From a checkpoint of a small masked image model: arch vgg, 46.1 epochs.
Rows from block 2 of a small masked image model, named by matrix and row number. Each number is 128 + 24 x the weight over its row's rms, rounded and kept within 0 to 255. All counts start at 0. Numbers have three digits each.
After each channel's rows are labels from the 100 images, of 14848, where the channel reaches its highest value: "responds to" is what is common among them; "peak on" is the class under the peak. Only what is clearly more common there than usual is listed. The data: drawn small creatures on textured ground.
# conv: 3x3 conv (model.blocks.2.conv.weight, 112x64x3x3, each kernel summed), inputs 0-63

conv.65:120138131129152085100107099179149123079102139145100148138117154120118168115111109089126107131111126153178128141125134108093121155123135165140088130146161130087105089122150129111118117171087128
responds to: white; starfish; turtle
peak on: body

conv.7:134137114141095166116104135098153118144110130150091103101109196145135138101103145114187090115125102153154130127163100076147133124125132113131135110144152171100119148122140125083105122122102121
responds to: turtle; black
peak on: limb or head

conv.4:122121111122122145124138129161138163101097107151137116127109153133158107152158143144140129119152133139098130125146102092126069115102107172130169108124139158157135110121054135091084122173120138
responds to: crab; spider; white
peak on: body

conv.105:086107118145134140189127130084122142115120098049119146175123114140100127118127122131132135102172107101146109114141142124107143136132125104142136101119171121111137124139200120107125128145109152
responds to: yellow; plain
peak on: body

conv.9:127113134140066145221139137143126143113108139144127119124124119158125142104123108147121150118171158135153146148130141112122102129114104129109101083128115111130081121094141129149112139180128084
responds to: yellow; brown; orange
peak on: body

conv.57:021143110134132123121154140111120143133141150120133156120179143137104114155169099112139129079138159086128082131093144142112117098130124115129142115121135108125125125128136178130118142132140115
responds to: white; yellow; crab
peak on: body

conv.5:129151140070124127169135172153033117134074134116159141130135138135129136138125145121124153124154118108157124134123092127136139149078114127152152117124118138127110127162118129119105104130115078
responds to: green
peak on: body; limb or head

conv.68:148127115127125109165127113129103124131097105178133166131119109075150138141191130096124124142122139147154104156123135195119113133141088113131159115123158151136085127149147085148120111128137167
responds to: black; white
peak on: body

conv.6:133128142133144102108072127132113131088135108136105161129117091122081139140159133146108140133117126115114142160137111138133143135019103152131113140146132179150119156136137156142133127154116125
responds to: spider; crab; white
peak on: body

conv.87:141146136101078176114125135114114166137123179112169148126152113120113118139145102130131104113126081146107117134119093130126140141121122171126168098147109127143164095117138113098060136169116127
responds to: large; black
peak on: body; limb or head

conv.10:106140122156120157123112118174151125148133101098156096136128120129127132126081100131142163119112149154156110095135133102088109134092156140142100104099148080131095120113103098098151082158156095
responds to: starfish; black; blue
peak on: body

conv.11:108158137113145129145125139122136109122111093128107187129094064118113112112164121134112128132110134090117123133144142187117143136114175155125181115140119166125112116093152090115108141120085110
responds to: snake; red
peak on: body

conv.103:121154111102130181120145142123128114126116116148123126113096152135111123150071080118139129114123110129139139134143140102100149145120086158107126134218152125172093169123108104147127121105109119
responds to: spider; white; crab
peak on: limb or head

conv.27:152130085124099155122164146136140094111127113086107160173101158111112134124122127158123127139118110159127153082058109120162078148137093102125117131109114095146161139120151136144135118127104139
responds to: turtle
peak on: limb or head

conv.52:134149121132132162158087135158145119113136116138099110148143123148108133114110132138171166104113123142152115086132144115133103143134107126094109098025131149127095144121101124094119095135144106
responds to: large; brown
peak on: body

conv.1:130146120145123169154103138141135131140105128120128119130137131115118144140119111136143128138110143127087138118097147121137126130084118109117049109165107118124094146193067126134108129152193158
responds to: teal
peak on: body

conv.61:146108129130123166113131159150142189139112146113125074163146174144127103139139146109146116115118158162130109138162116159103101090102158160106153108132110146101110134107108121119090131134123073
responds to: black
peak on: body

conv.95:109135142104157153129146112124136142122173136089107131152141138137131123142132130147096138116157131130168127137131113143130123157084099127128153085118131134129143105071160110130184157150042142
responds to: red
peak on: body

conv.19:108139133132076142134126117156121128127129119118028142141092144145136115103140130133107135136078138132127123092128182115113134133083147139132193101144121157128144122138134109122090123140124129
responds to: pink; large
peak on: body

conv.63:094116092125079109151132131100153139090142064118127138130085087118113108125113152141122161113123156137148144103120118108120121140138122113114099129053111117083109150133136095112146102126163132
responds to: purple
peak on: body

conv.73:144132129167147166066130108091193147131155140116112100152138105088111137142110087134150111118120124125117114103125114117127122122142128126106081171139166135116149134102126130128120125146152196
responds to: purple; plain; blue
peak on: body

conv.83:107124146145106127117148145116117137113102122143146143134128116126132123105124146099113150128077112126145106129158129106132136139138148149123164161118161115150132121136138111142038074043130107
responds to: teal; jellyfish
peak on: body

conv.25:137114143151169102111138142087147139136152166105106112125130191131142154142097143116123158095139141106114168124155140089124116122138109132119120151151085128157145159106055135153120150115105145
responds to: plain; red; purple
peak on: body

conv.54:140122132091110137148145132096171135120147141093120119145114143117101129132137108121137108131174158148108150109088128142131120147156068125105125141112071156129136172195145128117096121144126175
responds to: turtle; black
peak on: limb or head

conv.64:127124146150127113159145141141161092141123134132112167105126152139133131137120154110184132126131080130131152140116120153121086104173118061124101153092096111099152116137139160161159155159131155
responds to: white; snail
peak on: body

conv.94:170113135107106150149079120136159141138132131105094140112138123150095159110113123130148106109111117137133129114156085076170125122119108139104175136071123144167117151125127142072139097128107103
responds to: red; starfish
peak on: body; limb or head

conv.100:113163078138157151125093130151102091111134098132123137135105087112116113126113179139110160128125118118166170129156154125087106127117129058101110128137126120099104158143116117107159095111142117
responds to: scaly; green
peak on: body

conv.29:121093114131091136104125108150118168104132119051110128168145120162179120151099140154111118129133104155127133096113158118135130154119107111154172097133098128094133107143157149105118105127151162
responds to: plain; blue; spider
peak on: body

conv.58:118106101152132149128122146092091168070082081135150153133095109121140133115155166152103128165109189119102118131148100123108112139139143132103161133136151154145097143123116119091136146128101134
responds to: white
peak on: body